A small multi-label image tagger, trained from scratch: 14.4 epochs.
Rows from block 5 of a small multi-label image tagger, named by matrix and row number. Rows with one number belong to one channel. Each number is 500 + 25 x the weight over its row's rms, rounded and kept within 0 to 999. All counts start at 0. Numbers have three digits each.
After each channel's rows are labels from the 100 images, of 14848, where the channel reaches its highest value: "strongest on" is what is common among them. Only what is clearly more common there than usual is listed. The data: seven-segment displays showing three digits.
# convs0: first 3x3 conv (model.blocks.5.convs.0.weight, 128x128x3x3, each kernel summed), inputs 0-127
# convs1: second 3x3 conv (model.blocks.5.convs.1.weight, 128x128x3x3, transposed, each kernel summed), outputs 0-127

convs0.63:467518476472516476461515469497498491515561463475486462457454486489449485504494508488490487526502521490496509475503540516519498491501477490478496511466495458542489469487518500503449500488468511514484522572511479445503473535494466458451454493486554474531490486418497477499501514491491480490486471501498489484487508488474496472483508491461483503473513480493513477482489472479478489499479
convs1.63:489498467446495501500537479459507458519537509457529498486478478514488503519495517511533468488525480477455490452527548530482512506492493508492488458436524511498473515522498516468519487536496495475513496533483461519464476550527492474560485488489483503492491502516474502512439487510489481471483518446493503478461499496495502524454477515471500502504442529484471497500528474504541505505503
strongest on: the digit 2; glare; second digit: 2; first digit: 2

convs0.126:485503471514500474485493499535521508456542519530500533480484500511508499536530530500494490450498487515526464490555496499497493459512524535511529506526524518495466539497464493489552468493505472478520527531487466525478516509524505553507462489519493511453467476552549519502558522466497476500489533504515456502449514501516485528517519527485531529524484512478507522479515489478550497515510
convs1.126:437530508521489511475455440486544500496509496520529486538476479512517485468516511500543495495508493481511491483497494509521485486499537519488519495519523497419489513511467481461531484496469490446553571478453476491473503497478521508505472460478476485465487493510472500484513502507473497494510513512524476481497515450468475519512462526486481545499477490492482532474539502480523503473501
strongest on: the digit 8; the digit 7; dark on pale; third digit: 8

convs0.113:525460456503547477498516485514482491498469464455447482529494488489488483516476484504438507504533487448497471480542455470497503466516479486515474469504505449535496498502505483495500478519492515440474485469485510498472472465470496478440533462508497505483442471453522487503501537476512447496506490487489519502491486505500525505498515489471493483504483496482472458498464519475487488513470
convs1.113:511511488543487518485491511527456511482498508546480455511513511466504529554487489484511490487565530511511498527453468495524486554526532474487487510528514494525508504504485478518509487491501502505501499492543501533494520480484542496465494518486522518547469472509536499525527517477525458492526450527523533527489510539475598522525521460505517477509493526501494479487501491518523473490505
strongest on: the digit 7; glare; green glow; second digit: 7

convs0.112:499503517458543531496464493549488473500515439522491502503496472488471478486478526508494453558457513461493513493481498507487451507492479488530465488523528576496491488481496504529465489466479514462496501513523498487485477525563458500491497521523470434500512496468529517494519521503509514505496472503475472541489529523457547483512504520502515501534496482493523497487513470505518476464499
convs1.112:485500505508490496527448482544490532491466500516506499455489481499517489451511477499525510484505506451502492512514485475479509479493538462547463516535507517525508498433504526458528492473500482507499520538519498487512500504626445540477504504481484448481497493506513500490493501485550534543504488508496492508472481474493476498523518522489471504490509497501499510512507457503520494493484
strongest on: the digit 4; glare; second digit: 4; first digit: 4

convs0.111:490455483472469493459500509513478570521467493500465524495501511517473502543495519536495449511549507516522490491469479476464487493566507474531478500519495495537502479496508476466477504475515502481479513442519490544486495457501522526490462525491482504463474502485530506509493523509496483501513506496479505535482499551448495489517513499509494487448497516493463494529517529534555472459485
convs1.111:494517499551505503494467469570495508528505515552489498497500496498497504500514486471511463502520500452570504511482477485507507464507517524562457513606508518482504492461507476496514484462488499487520516498484509507475526490510523497459481511481480522498493503508521514513564503499529505507476452505506516508486545494458470488559459523489504522498489490483489519476504499504526481491484
strongest on: glare; third digit: 3

convs0.29:521514479506460497516526520516503512488493537506533498506537480542515503545498469518470537477524484527507481442488500494503542463501533484507504537531486495461521469501482526494486482542461455512490494477482505538518518515510535447507475514465488530489536527553501527503477472513533493497478469501490506506506503420537481510502488517516515446487507513470502454518484525494515514512548
convs1.29:474487505509513483505480512480511502516509496511510489513490521499494492482510503504546458505509490509515476522503506500476450443485543530466530534513488470465534486498501462499482480514486484506516505488493501472513508473471501500535495513488435502454521459523504449465531547444520498537507465539490483531496488484471431493502527546477517517504481480523499516423522486498499502444513
strongest on: dark on pale; first digit: 9

convs0.48:465505491446527486502522485500509497486513463489498507477495482465456473517462508494495477502457526499448530465487508494494491475486464477508514493473462500466487508518479535525486473479483508529438476507498544484504475510525462482472471471477529472486537499460505514482472521517507492564502466521503452520518469545473508493479530485493496478499518488504535464517499494462439545513505
convs1.48:516474497494476488503508461518520482533449499472501456492477512577548501493509508499519493489464489505444496467494521493471514509489499501462479496473517469528480523467521563499519469501490483487534491502484511470491476496572489541518486538506472473493493489485513534520460521500518517477467493487504500489469487495465487513491501520468441478502511483490510492518530471482431456498532
strongest on: glare; decimal point; the digit 4; second digit: 4

convs0.13:489515484502452556499513499485512490513495485514487491506491467519476544486467498494494515537504522490482481419480475491467500572471469477506484549465485507476577492456497471459479512515443486501475492486519505485536516504526493493497457528499491499524474537483519509508488497518503457500500507511508522486452447483502511486486529483493486491496526489534483482501488495476472515502558
convs1.13:555519510478472490491505550495512537495501490491501503497477433502514498501498497521504473448492505497502537483461492490498487494509486482458513474509505514496509538495501495516546473537489488495498482515479505514569500512516489486523478513516465489486496596478504507514481415589519465493507512506493492500482491481520494485506497530526548470479541474491510505508526493492486489488519
strongest on: decimal point; white glow; second digit: 1

convs0.39:494499457496498487427510505507495499494487495510498482470506468495468517450483519526480486497474454483476514529456516512508526514491489523518481468483465527482476451501486520492491498481475497512467465481401524489483505535515522524487511455499510502497480474478483515474497489492454478480502482500495535476433482541468495478477509503489485525489454438478512480509502517455480507503489
convs1.39:469463539450501494507490485518490502510485516482539478464488495489494500488504553449536489494493492491499490481473520568442457508484528540465480482486514476484493506488497512459547494485487494509520497544493518494473465523595497552497488523486492523495475503479515511471520492489490517483489493491514491488502451472468493497474492527471511498549490483467525507548518518479461509486512
strongest on: the digit 8; third digit: 8; first digit: 8; second digit: 8

convs0.118:531511543529539477492488505504512483489527494471554486512512540495527495519483513495506500478526501533511527525523501486497517463518560493522510476485518476479460470495479489505490497507566491518496494498491515504486482492473502512494526504503496494486543452505486478502495585476524519564483500507487532499584492482507513490488562508524514474507479551479538476477483499481524510475470
convs1.118:543525504510506492506495553506493492498517476519487491521604599510516469497505496527500505441508509476498510477570484496489491491505476502535491471514491518475505529501494514509527484503494465509512478493471496511541502481518491507513494496489500489487503446481509512514506585513524446491499486514502495503462489502513492502501489495540520476483550475494495501508552495496512479479493
strongest on: decimal point; the digit 1; white glow; third digit: 1

convs0.60:477522509462555475496471489470500468515492457454481495490487500480497472520502491415489458491485473505507494503513540571536496463519509543501501514489502498527511480521517521529487513479493530491507552504483488513478452515532451497494505518499510447508539510494504468524512483494497515523484496499495496468500531513465497507474488500471458510488465493494538486467494442504490521535452
convs1.60:469496471474491484513500485454477459526502468506491505492497492560477505506519561489503465488495488488533499482494548533494487488480515572548494536525514464498496529470510464466505503553497469462515479490501471489484454539514477541492492515531478520477506496509460479511525504486527499508477489498503499489470518474516475466465468522462482517521496495483552510485542459543483494479508
strongest on: the digit 6; the digit 8; third digit: 8; second digit: 6

convs0.50:477459524463556499504559455470502525503498471459453493499520483502481479528492498490475483497484486530459498473424546507513504494520483468474517496513477479461499486493503546494482461454489466550465481511491535510522487506502474475484485482494540473485526508480515512481485509513507478533477501547478501494498502493487497486489529484510471476483504499529446481518494482485456547461489
convs1.50:484439468455469494523504460472520468530480484461483506498484502583531505499514533473518475493470477501469493484492547503469509496484501534522506498487495471503489530465509500484492489512493488472515477516488506458492476532526461517516502512511449486465515480510478508515496498477514530499472508529503515503452502474481440491455489534471466507478482479512511510490548446478442491487515
strongest on: the digit 6; glare; first digit: 6; third digit: 6

convs0.117:476465509495510513489555497483543509503456487464512520511480494533507478488498476492470569511481512541560507469465484489530543490475472482505511533499501521518524512510502520467463483485529508525493518470505531475468507438441492502472572503543475484526493496469497508494494513499495484489495531518487526502504476523500507507494513470484515471478504490492434489485470499485507559470495
convs1.117:493494497501517494512477472501534533509442435485558523489487501538538464457528488489498516506516486526501496522499502444515585494481518481511504496489497497477471520495517513489508503495495507484503500481475513458496515498486446518534511520506489459490504499491466516497538509522468511537473572543486502475484496477478476482482540524483459507468455472509536534499519499485515496479468
strongest on: the digit 0; second digit: 0; dark on pale; third digit: 0

convs0.16:438472505530495493501494497452560546481494494458484491499456499508549501475511470502505546495481500507492503442488496496494450487459503487445578522485516507527496531458496481486527509470466476523504508490525548485482537481494499542486480501522457500503512512488481582514488483506499484480475501489497525507479516496538474499514523486490510508474474479507490507507506476534510497500474
convs1.16:492487509492517466444494465464570528518478457511514512497479479470531493497518499489541506479532482547513483502498484493482433490507532453460583512482531473479536530488503476468520458485487482489521507470472491508502500479474459511545527520498483435472473495494474499516496504499497516496479529499496503488506490505497479512480518506498477523487506473498526534490531483448507508486528
strongest on: the digit 1; third digit: 1; second digit: 1

convs0.77:497456500496513521486508522508473500510443490484466460518493518481497491489482482484478478494480507453494482485445440458500504500538471462504460500466512499569514504507491485501483502487521497490471525459485502503497507456462504515470499490507510497507442468498511516503457557495508448513519487495513530500478509522477495508500527473503553492481497474506423474522483510499504442481476
convs1.77:471510475529506505511455485544497508510493456535453490498512474509471531502525534498499519484544487462569504513497516500515491470508517554559475526566532492522523531494514488494505473499484477464519498502537496496478493520489499491480511508485520497503479471492510502533562525468532476485471449517530510528461550514528500514524456505480476519485495484461518509461519514500483480512502
strongest on: the digit 9; glare; amber glow; the digit 8

convs0.79:539464464457512510486525462484492499505496489517487461558510483464517433501476492479475512502495488458482491490519495496492483489488481497485481524473459467536540464465492486506493485516508529492481469508511530510476470492485498468458535490504504496507455488474490498533492540490514481507450494488497426496521487536497548522473505472498480457496468500473477445499459494459480504519474
convs1.79:500490501515504527516518533476462496469524487524516483539524502473505458531466493497495487511534541490509496505493485477494504544515485478503498566501486484508553486519476487562484523488529526478469474462538492520527539474498488488484511485509507476550493488504508493549505502480539463513518488515546471512494478534519595511480510464511523452511493498523509459507477482525500502515479
strongest on: dark on pale

convs0.7:463500483476535510494466511519501473413500465484438460493476500508493492473490531489454512520471522506482508518496487512512491459513456522497514516454459511512490525488447481500476485493495519533477497491517546467499497489512479508423507488498516498504500505458494523495482495532477445489479477492490454519454487582506498493477501490498509516504514480472507499513499518500464503511522
convs1.7:495479500472454461504473442521541513496465484468496505488459500543536503495555518498534474463475478483460486466517508513480513505485515500491530504491502490519440550484477508448529471483473493507524513507497495495478495547508516521508509478513471554457456495502492520517521493498513513440490525486516480451495523511471482521466493515489467535492496490462512526499549505475488481498522
strongest on: decimal point; the digit 3; second digit: 3

convs0.41:520516491514482522506513522496507501493486493522481529518498466496500501525452458475519509486526539487509468475514448455484534502502503475536507495484504533510537439454477434455469509551526504481475504495519508522549547450465499434508493497517459484486512510526515491522477514489525475488505512491510470509485480488518506507502530506531538447482481523513490474498458489493533493528490
convs1.41:481498489526511496455484526508474485530513463545484474525492485459464481507521543504500444476526507499538477498485493561500454479540482552484505508541498469425538523500524467513497492532498474491518518472507521526509514479506507485483495522498507517478508472449489500517536528460524479510538473487512510542473464473499495508532457460489518475508497547523508512493507492511515505477509
strongest on: the digit 8; second digit: 8; dark on pale; third digit: 8

convs0.55:513483496496475523530470523471491512606491484509516529507534490496512507490495495489492498491484521528509509461527494485489504477514490486506495509509498502529513447478626496516541495491492526479474452501519489513495533496492477508481489492527492468519486495505516492478493479506507485508525490455484523510498500500478531499501529472507502442502501494486506518494401491499501483510518
convs1.55:494497502494489488474510494519507492556528514516483492485482512492501481504377508515511509498512527473518496508510492497511493487502524496498485518508520498510506492497575524513497510504487486481402465495498501513498525511513492492484483577500503514522482475478512510509514512479505483467430494498507536491506523474524475501510496493509514431500471505455487484483450493519542497515492
strongest on: glare; white glow

convs0.27:501494451474499484461523502524472483502503519511550520477461460480474508466501509534478476516474500447474501504490485499498514496477517506474485494447487491508477497477511534511508500516487516463511487496452505462471461521547506518488495502508526510514479482493451509475495488492457451513517503507477487467448499553479491455472518472488481518513464436462539504510474493478434497489487
convs1.27:472484535447494489507487496504480514497500540485554482462503496483472498483496536434542509505487479501488509457497515559463463524473541535436482483476515447498487497490493512470552490504494490492493503528489512489479462510552512537484492507490486528498468512481517493465515487490448491481505496508491475484505447481491509506464505517467519498544488472473545506532512514488489536474497
strongest on: the digit 9; second digit: 9; third digit: 9

convs0.30:497508472472516492480486495534513493507450500511531516494458482482531490460499548508511475486472528471484482505545475520501493516512538539496506478467490488486472479485508496554536502498511532444506536466450491446495482480520515555473499503531482512501484463496494498473532488472481462518497556490484493478463502537480510481456496495493523532524448448485461515498488512493466514495483
convs1.30:467512538481503510489463482489472506499496524510529503465501504468506487462512513452553481502507494516543498479457521527484457505490550520482469509511503468480485475491502484457534499496491477478504525517474498479470465511512548535494481515498488537499472495473459493468561501498446497489491503519506476466513459464491516483461494521459549491552465446474517495486516516478519491483528
strongest on: the digit 9; second digit: 9; third digit: 9

convs0.115:518452517518501494536510527497505518487417541554483527488548508513510514489472496509467529474513460507544496514443479474499525510476523482505506476537451522470507473488476494513485468507538511502477462454515507535503529426450527518491529485496470529493501481541494496491509472484524509492517524517482512511519497471518516498522481474505480471496492527501478495480474504507515473455493
convs1.115:498510474507501486456506525469469499526566508512546492497506478512512505474521465496545495485534498540482470550510470497469505476484496503477509503427513512467466476544547500531485501527495464500545531520494487484514511484458494480539468533467487467468535499524491464468444495474476487511474493527505496507517497502512484493479511505504516505505475523524484512423495491491516516467499
strongest on: the digit 5; the digit 2; second digit: 5

convs0.5:498484464489502484496503481508512469494500496548493479533499515488489564510503490503389510485490505479483492482504491494484473490490492499483503508481487512494485551478500493468482492504466492507486452506538516528495495503492499494491494511494507501491490487514516494441490518485452499471482483489516411501487499502516485611562516488507489499489508547454502502496493505489520496508486
convs1.5:482497479503493482484533485499506486529527473535509481579507478475493610526486490514436480475484533474531499519502484486484509464504509482492542519513502498515486509511499497504486490514465482500507469504479491521526547481489503490481510501450501484484488517505512485446502504499491500511515474507553430517498510507523470586496510471510508509495540508515500507499528480477500487495481
strongest on: blue glow

convs0.106:473472501495511503491460502517513507494482435470494557489488474525508484490527479493524499529494474503518515479489481481512521508495495447525492501518501590528498480520497503492466520502496495473517512488481474493468505488585453518478479502511488435502479496480513546525496499503481493557519513502483508497477482587494489486477514509480519479487439489486509503485482477487521516490485
convs1.106:484497497478511506496448466522540558505455462523520520473482498494522470450507469506526519479525494476511485513494498467485503487483527447515507510523525507496505490428514510477507472459485494480511528507509496486500503496577420535516531506501484416479472501503480506526504504501517528530479499503510507493479485493490493505508527511486451512473503478513522532513519473480538496481491
strongest on: the digit 7; second digit: 7; third digit: 7

convs0.114:432487496488477489445484461527543517506512497506516523464442457504503488474487515500469514482472497503512462512551500513499479530514539519508525460485475512502493527480498498508528477496470503494485486518492498455495479515524505538515483490518497503469494430478492472486512504441440514477470550498465484471478507545477505509470507503463499507503465443498541480505478505495502519491483
convs1.114:466474528468481513483462448501504502486489504467543521500458495502516482452495508461541481560488483538476476508477521501490487489476542520470510477482496471461457479464496485465541508467497476524517511498469494479486494516493505533547475509490478507487480515486450487481512464521443543522475543505502476473515478461448478501454466499475504519508481482485522497509504525472507485491501
strongest on: the digit 4; third digit: 4

convs0.96:491491524508479518489480504476505495476491465501480465480513454511509493473481489453501489513482457512442497496483537492528470511541444452431506514482515465520504495508473547502470448481515479531494510460480489505544528509486465523490504503470540472472496501487482530492464479519520475452500481548501504496483502505506495463481527473499502516516513481522437514513473460488466495469483
convs1.96:492484469459501482501484487489481459531484483482502498479481480565497492492521547466515487482453476480514501489486559559494536484478484584545478510530502483471476517477490492481502506553494494477516487498506491456500451524534503518490481514503468553481502530487476503498525465504494515489467518507498497487479549485508465479470470526478491501508520493470558482499526484510475492489500
strongest on: the digit 6; second digit: 6; third digit: 6

convs0.32:497526465497491507504596528491432517499478559502461459510494498471469485501478539554478479511477508468481512529506497523487476498510502543479448517505485483479475478493499504520495516509499519486483524467500485474503490513443565518482480497500494551492479493499490556495517497477511460470547473489481505501484505500495520497489473484490514500498509498494458491528493542504465467498478
convs1.32:480472543509493491492499484506490504499530577486529493490483508463507496491508483454550481490491478490476498510513498536504511484496545527460497489487507489487483492496502482505518484486481493502507512475484498499459488489459579476558456509499481571482501508534471496464519511500456481479486511505493492495546474505497486535494490546501551495548477483480508499479513573483532509486469
strongest on: the digit 9; glare; second digit: 9; third digit: 9

convs0.70:507580483515477500518527522495485514505521533513457498503503480487499483508508458496503509507480491473484496506504537479515530507492491483494483512474498506499494501538507504472542495518503472479497512609459554489500504560518511466510532516479563534509490509524469482488472502505509464470490476474500514504484485493529484510486491507504559518530503479491470492489500509453458469545530
convs1.70:446531464475502493497506486475501488515545548466517480500477488508475507520506482522557490480548505483441489486509508504481511505496492481481506464451533521491459517520501537475505492548489485465521514526504458511481474532523495482582472499496477472492487489542514476490440510507497473464496507473503500477474491494491499525471483508488508512497466531481435505477515480481543512489511
strongest on: the digit 2; glare; second digit: 2; first digit: 2

convs0.127:513480480502523508529489469463504475505477466461489479496490483482515487465476471493481509530476463466512490493497479486484483475488481468496490495469499511582483480488495472481492516493473523468478501512497524471445454489479482473445541513509500473524479490472466525482456510492488450507480490490478527466500479524512558480502476437469507501488474476484453512486475470455493511495461
convs1.127:517482495494474523488499538448502540482472466508515561469506493479500517466505478495503510496537523537509503491497491468488483598508492447508539517488519482512506496499473499512468522489510526465493494505526485512524526488495464475528512514535525450543466498515451496497465490504501469500490529502483514489501480514543582503487542472512503454498508506512503485500493471487542517508503
strongest on: the digit 1; second digit: 1; green glow; third digit: 1

convs0.89:514482475526425519502535522492441528500500544549513463489493478494486501477492481559498481525510484481500499505504478479475525485514529498489436499464471466511489491471492454491498500486492491512516477457467468472500511473449559478509517486486463562512472504455497457483479529516500482467497503483483502509483470467493492492481464483511526511479506483487467490515510503481478456489511
convs1.89:478483534506485483490492471554493510507542565502541500481487504457500489512496463487550468495495485475483501505526465520492508468506531526503480473507499529478476493515502499504515492481484490516502523483481516502449512489469575475510444499480485569494489494507511518474527511489462498495499500526496504500542506489486486541516479540530538499527467482481502499492509585478542518485468
strongest on: the digit 5; the digit 9; second digit: 5; third digit: 9

convs0.6:476491525495521501456537490510519511497517487502510566482473480542495502517484481524481505521482514541547507511511504483512526480526528484569491500513494555515507499512496516419442490459513502483498507523492475496469477492484505482491481517533499500474481490516498501488503529505483477524455537509466494504472494530494491496478513498492529490463443505454502480496506501480539570442493
convs1.6:486496489498491489512461479520486575514473517498529539483474509501535466444532482507506480490523497489494491525497503438525561474482521469525430481531524504506471498465516524477523491484496496487502511528495511469495501517553485538555505506512484485489472510532487515476502506515461519522491557523489496466464493486462472494488526510477465491497456465519500516503533491491528486495467
strongest on: the digit 0; dark on pale; third digit: 0; second digit: 0

convs0.3:465489502504522495499462481549485510511460488543533468487478464453476463498492566503483448509482483476475492505519490522499481511509502534493483521522488470506497488479498511547551496499532513477502485446480504499510484492489488586477464504546495509504493505491511516500541468499496482510497539519494471495465503534481435500480487502506462522543519480506487492509511494511441501530474
convs1.3:466530497496498487477464469506475486519486522522527481483495499494477488479521514452530471497486490491550495471460516538489452486481557554510471520525496458477481496501496480469532495544467470467522527494488510485475472496513553525457471526493475550485482503476500502476547502490493504481470477512494487477494478467506483480470455531478520496553492453467508497483524490487488488481542
strongest on: the digit 9; glare; third digit: 9; second digit: 9

convs0.40:459480492479466503452506504512444459504499483487459454445450473502439503476482510454470478482497524462515472453529495509512517500495458490511448471497473474528487483504511507508516461479483502496481464500494508462521497513509450484479504480518530476488493459441497458481507520476456483467480480499458490502496521516479491481469501480505485499532499458498487490499516492491466498522497
convs1.40:467536481478464484501512490488458490502466507502517489473479481559470480482511546485533503515486494509496496462505554552527522493469510525516460461464506472481477500506500514472503483576476491515521495524509478491481443522512497539493458510505496540476507514463495490484487484492477521465464530463492476477467503471501501493468453512459474502514491510451551496502516489534486496495522
strongest on: the digit 6; second digit: 6; first digit: 6; third digit: 6

convs0.43:501494464473504512535481485508460506472504501567534458519532486444513504510463512501512476489506515433503464498505485502484476517479479514497454503485520554531515437483487474537465518479529508435483476509497474494487544524499495500482481483471500494485469477503503512536505473471514483483531473476468518512489504502555507510518491469521526485479491489466525495483459492506539474523470
convs1.43:503520485552493508474471493508503509528542462517504487510469449490472486500508477531510543457537488475530499512503443488474500427526500479503532526523545553479522499522529472508459482511499462468542521475506476511503503443477478453483495521466472475481528523490510487500492483508541478478493452492514508510512513488544451490535474519510503516503496533504490532483502501496524493502486
strongest on: the digit 1; first digit: 1; third digit: 1; second digit: 1

convs0.46:519510467517511506494448509499536493490560506499513536477483479506536497467502491461508541480494511490552488529595469481485496495511519505491550498493488499516489478490498456511536502497526543455507492514498487430517502502551490535515527507522512490493504479437461496515515480489475475501494526503467477490481500482492517472479538509485519499491469462463543491483480477507520500518484
convs1.46:484453478461497498471491463462491479504511482506523504488477507519515470483501552483538480498518493515460508499505545555480473505489535526507526507442515451454505516470485455491555482550503488486529518480508457533500479514496498525518499514510487503497476488484467489517477512484492500493486517455509498486460519503493509511444481493444482498527486523468563509491535497539537483487513
strongest on: the digit 6; first digit: 6; second digit: 6; third digit: 6

convs0.94:468478505512494458508553478486536514490538564490523504469510485520505484494512499521509532480478464507449496506507546507531504477482512512432533465425490496479476535535497553509552472534491483531506489534521529489503493528537535502514502498498535540474491499527472524500480509489495489496485478490483503480501486488519473488486498538514479528525504489479561516484500506482450498503493
convs1.94:479458508480498503503515472476524478542508506449520473508456509538546497508517487467567492485484481518453484499515493511474528491483507505435520468444524483448473512511502517502495473522480465498543509484473480467470505513471508483543471501473444478471493491535495491495462510490458487491481512506504505488502488474489475522465491543473488524497462502484503534463517527478459496482494
strongest on: the digit 9; the digit 5; dark on pale; first digit: 9

convs0.21:502460494483486503466481501520531521499533489493573503486439472499529498475505514526503486497469546495513504508529470520493478491523541512478532510465501490531491526476494512495510498512493512467520496497520481416509455471543497521471488478487488504490489474441462537511503512500457490489521488508475483496503519503470507478502532507469503502486466449469586462514502517501479510501510
convs1.21:494485466468500471489496496490499483514549504469556487487479493518491470483498516504554462506524477490435482467555511524500470511483529511491512479427529464462485527455500504501540484562487490517508498472485467536492485498517503503506482506515472494491501501470471473499452513481462498503475509457496499488473522497488511524443497510474470502519453529474525513504505512537535524493479
strongest on: the digit 6; glare; third digit: 6; second digit: 6

convs0.87:463493494559505506536499535471536526498483515480512491497487501473525497465517478510493585484514485460531504490503484472512513488465499477476536497466499524534495512513490528501533512546525500510522504481526545482488548477505498514507553520508515493516506485505464554517467527487501495498504466481511517497495501485592493527515489505492495505515530471498486486503492485492531477583506
convs1.87:481531490534492473453500493477524526511446473527521456503494486516499481496507503512546520485532496548501491498499491478518517482498523458417587516456516471472529517542505524494504452539464481485513513483494504493499484480457477514514506513493478462475472489504499484497486520488499502455490521511494500495496487518525480535498496507480459506466498491476510530472534492460504508456542
strongest on: the digit 1; green glow; second digit: 1; style: dark on pale

convs0.44:529464494515485512472537514499491459511475477494474479537495457483514481498478490489489487464493513476468438478509513478482501551497506468493492473506510485489537478487496477521480417501497442506485508489462476490509521504529477459498488489490495501445484433463479485497481508420496515504499493499470520447528533486490514490506521472516492489491505477535491480523479489451489482490489
convs1.44:480499541510486517519502480486489479429490508477511525514487500490480501494467497505485496577501504527505480514475492482505491463497496495500501489503490486484496454505463498538488547511521530554448482496536487504566496484497472508512514472487507482518592504491492461489496480512520565535492500495497517518547498481483459500508475468500516500501554503521513475481463473535507485496524
strongest on: second digit: 6

convs0.80:497489478515496501505497471519492499493503489524471473480542485471504506506455497497546504481453513466494469458510478465486496474547442479502506508516537559499494545503501487491494485492513476468467517503515529535482524492489504500461522511500523485478473481465537520544501499498473452517521492492475428481474497516509508473521503424541508502517483478461485565500477508522502486519480
convs1.80:449527493537448485467516461505499527524523504503452481508515512495497459498505485526486505511472540474545510521468471516505474479516489487521475514523534535515512511510517488518507522505507516418516541517504486512529539489490502510458457573485523503497532478516527510481496492513506489484510464478459477490504512506525471484494493480527526525499506525468482563430499503504511474500491
strongest on: glare; blue glow; red glow

convs0.20:507502486501517489489480473476492513488441511527515486515468519436509489482477501496525448484487489462536483442486481545510471469523534525511518535516511518494508462484493455476502550512515514454478494467481522489531503447462505508495485502581477495512487484526494492515524562466516481508489509486490496504502526549490514488489508540483513485482508502499470495465515491541473484490463
convs1.20:479523523471509488485493491492488487514487514525527475480507497493464502495509536464524502479494479498544488451461501586476456491462528542488473522490511483496496499509506510461505502551490474475501491505500516480488439516536529544458491514508505548488485505481509505467536493502477489493475466539504485493516448489523492477488482519483516508589523454476513498500518493477470505480526
strongest on: the digit 9; second digit: 9; third digit: 9

convs0.37:484472510478514511496479496527511474493496469507479534511480507522490462501480493505513487529486488499549497494486480492506516483517472459568495501507511608503482475480474478471454507487506476480491529512469509480484459473522501478474514507514495464514496499493498541491499500479516482533502513491495474452481509490466507470492484473477530484454455495492461492497463506489558537430469
convs1.37:495524492500497501505467491524489550506479476509510497478491507503512493455515460499510499482520510464513506508495507419488531475469510484555463505570515500506489492445531522480511482457490486468498521518494477456500499511587438531496536495515503457478486503521498496489508504516523522549489476521509504507470494499477507501507521522484462509489464482513506542509500466516551508488465
strongest on: the digit 7; third digit: 7; second digit: 7; first digit: 5

convs0.24:460533469498515510519498472467509498491486505483506503461492540480493523490491483483512525544482514476536558489491481509479506494471466504506499554465511502544539506497509495488501543497517521482492504482469517513476532510484492489483496529478491501564480582504502501497504455558499473493476508485559497468462497461478487489515474459505471516491521510484497505438473463481520511518541
convs1.24:578525506486445498488499568499518507510488490510492498498533468519513491482500493512497503446468497494498514465457498484509498481495479486472526478516508506489487520516499501506535496539475485484499482502482502499575501491508485502532482504519486487503481586494505496496481425588514434490501514480488491485464505501520488512511498534508540486484548485486504511489528500494501496488496
strongest on: decimal point; white glow; second digit: 4

convs0.9:494466469459505504452515466498536525493476497479522514484453440488517494469481490513479475498478510462456499495485493496490475494484526491478541484444460484459498504474495503473513469470494502482490498497492514465494459517527503516506522479511504501488499464441451504513488522490443471494473507516497486500488481538440519497447527515499521512489471436482501486499478502471447509463489
convs1.9:511437547457509515494503475485518482490485517463512501485496511483536488474499536433524483532498504529479493506502527543436448548501506510452503485445488442478498514475488490487568494478517530525502492523483500499499489521549508533527490514491497507531478493489479503498507503496475517499502504467511491473471442473474537492454499499483522500518498488503529483518504491496465489489541
strongest on: glare; the digit 4; second digit: 4; third digit: 5

convs0.4:493478504480521473483489471506483502503481477487479475512482519470480498556508506500495444525530508482488499520425505513476441493538446478478504520482473463486532499479494480490452526471490495503494478496520539548500512516494503469490489530444512493528495522523530498564487496498496501495485472483461470505520530529484503535503485473503489476442528560494529477499511512534515463487494
convs1.4:493540508543461476501465496512483515546516488543454479520500496492473482504512466504484473489530501452565510497486465477504517471497494493545483511599485539491496493493519481486492490494468477470521509517489505502491514454514503479472497509484501479470501526533552491491546498516536492509473460522526486515498526474490479484559459526518488515499496507481446507487503491503516486486467
strongest on: the digit 7; second digit: 7; third digit: 7; dark on pale

convs0.109:464529505491490488471459488491488466505504469515503479478478501486488486481502546446480457499484499493483502490549537567542502497539500532480493481491495470502474521521496526569511507500486507468514502493481489481509488549557454507483498492519520467479498488495478474509518528500472489492517513526473484473489547472474485517497481508469472518539490476488552501462518448512454512534472
convs1.109:450499467458484480509502480456471454520496495503507499479490490562471504499522543480527470489480483502530502488502545545484486486455513535531489508504523468482491506486497467465500491572483465472514494503509477496496444533528485557492481511513470527489488505503499486482497498480502511492476489486506486497469502482517492492455470533461482506537499528466556503493536452532475483474525
strongest on: the digit 6; third digit: 6; first digit: 6; second digit: 6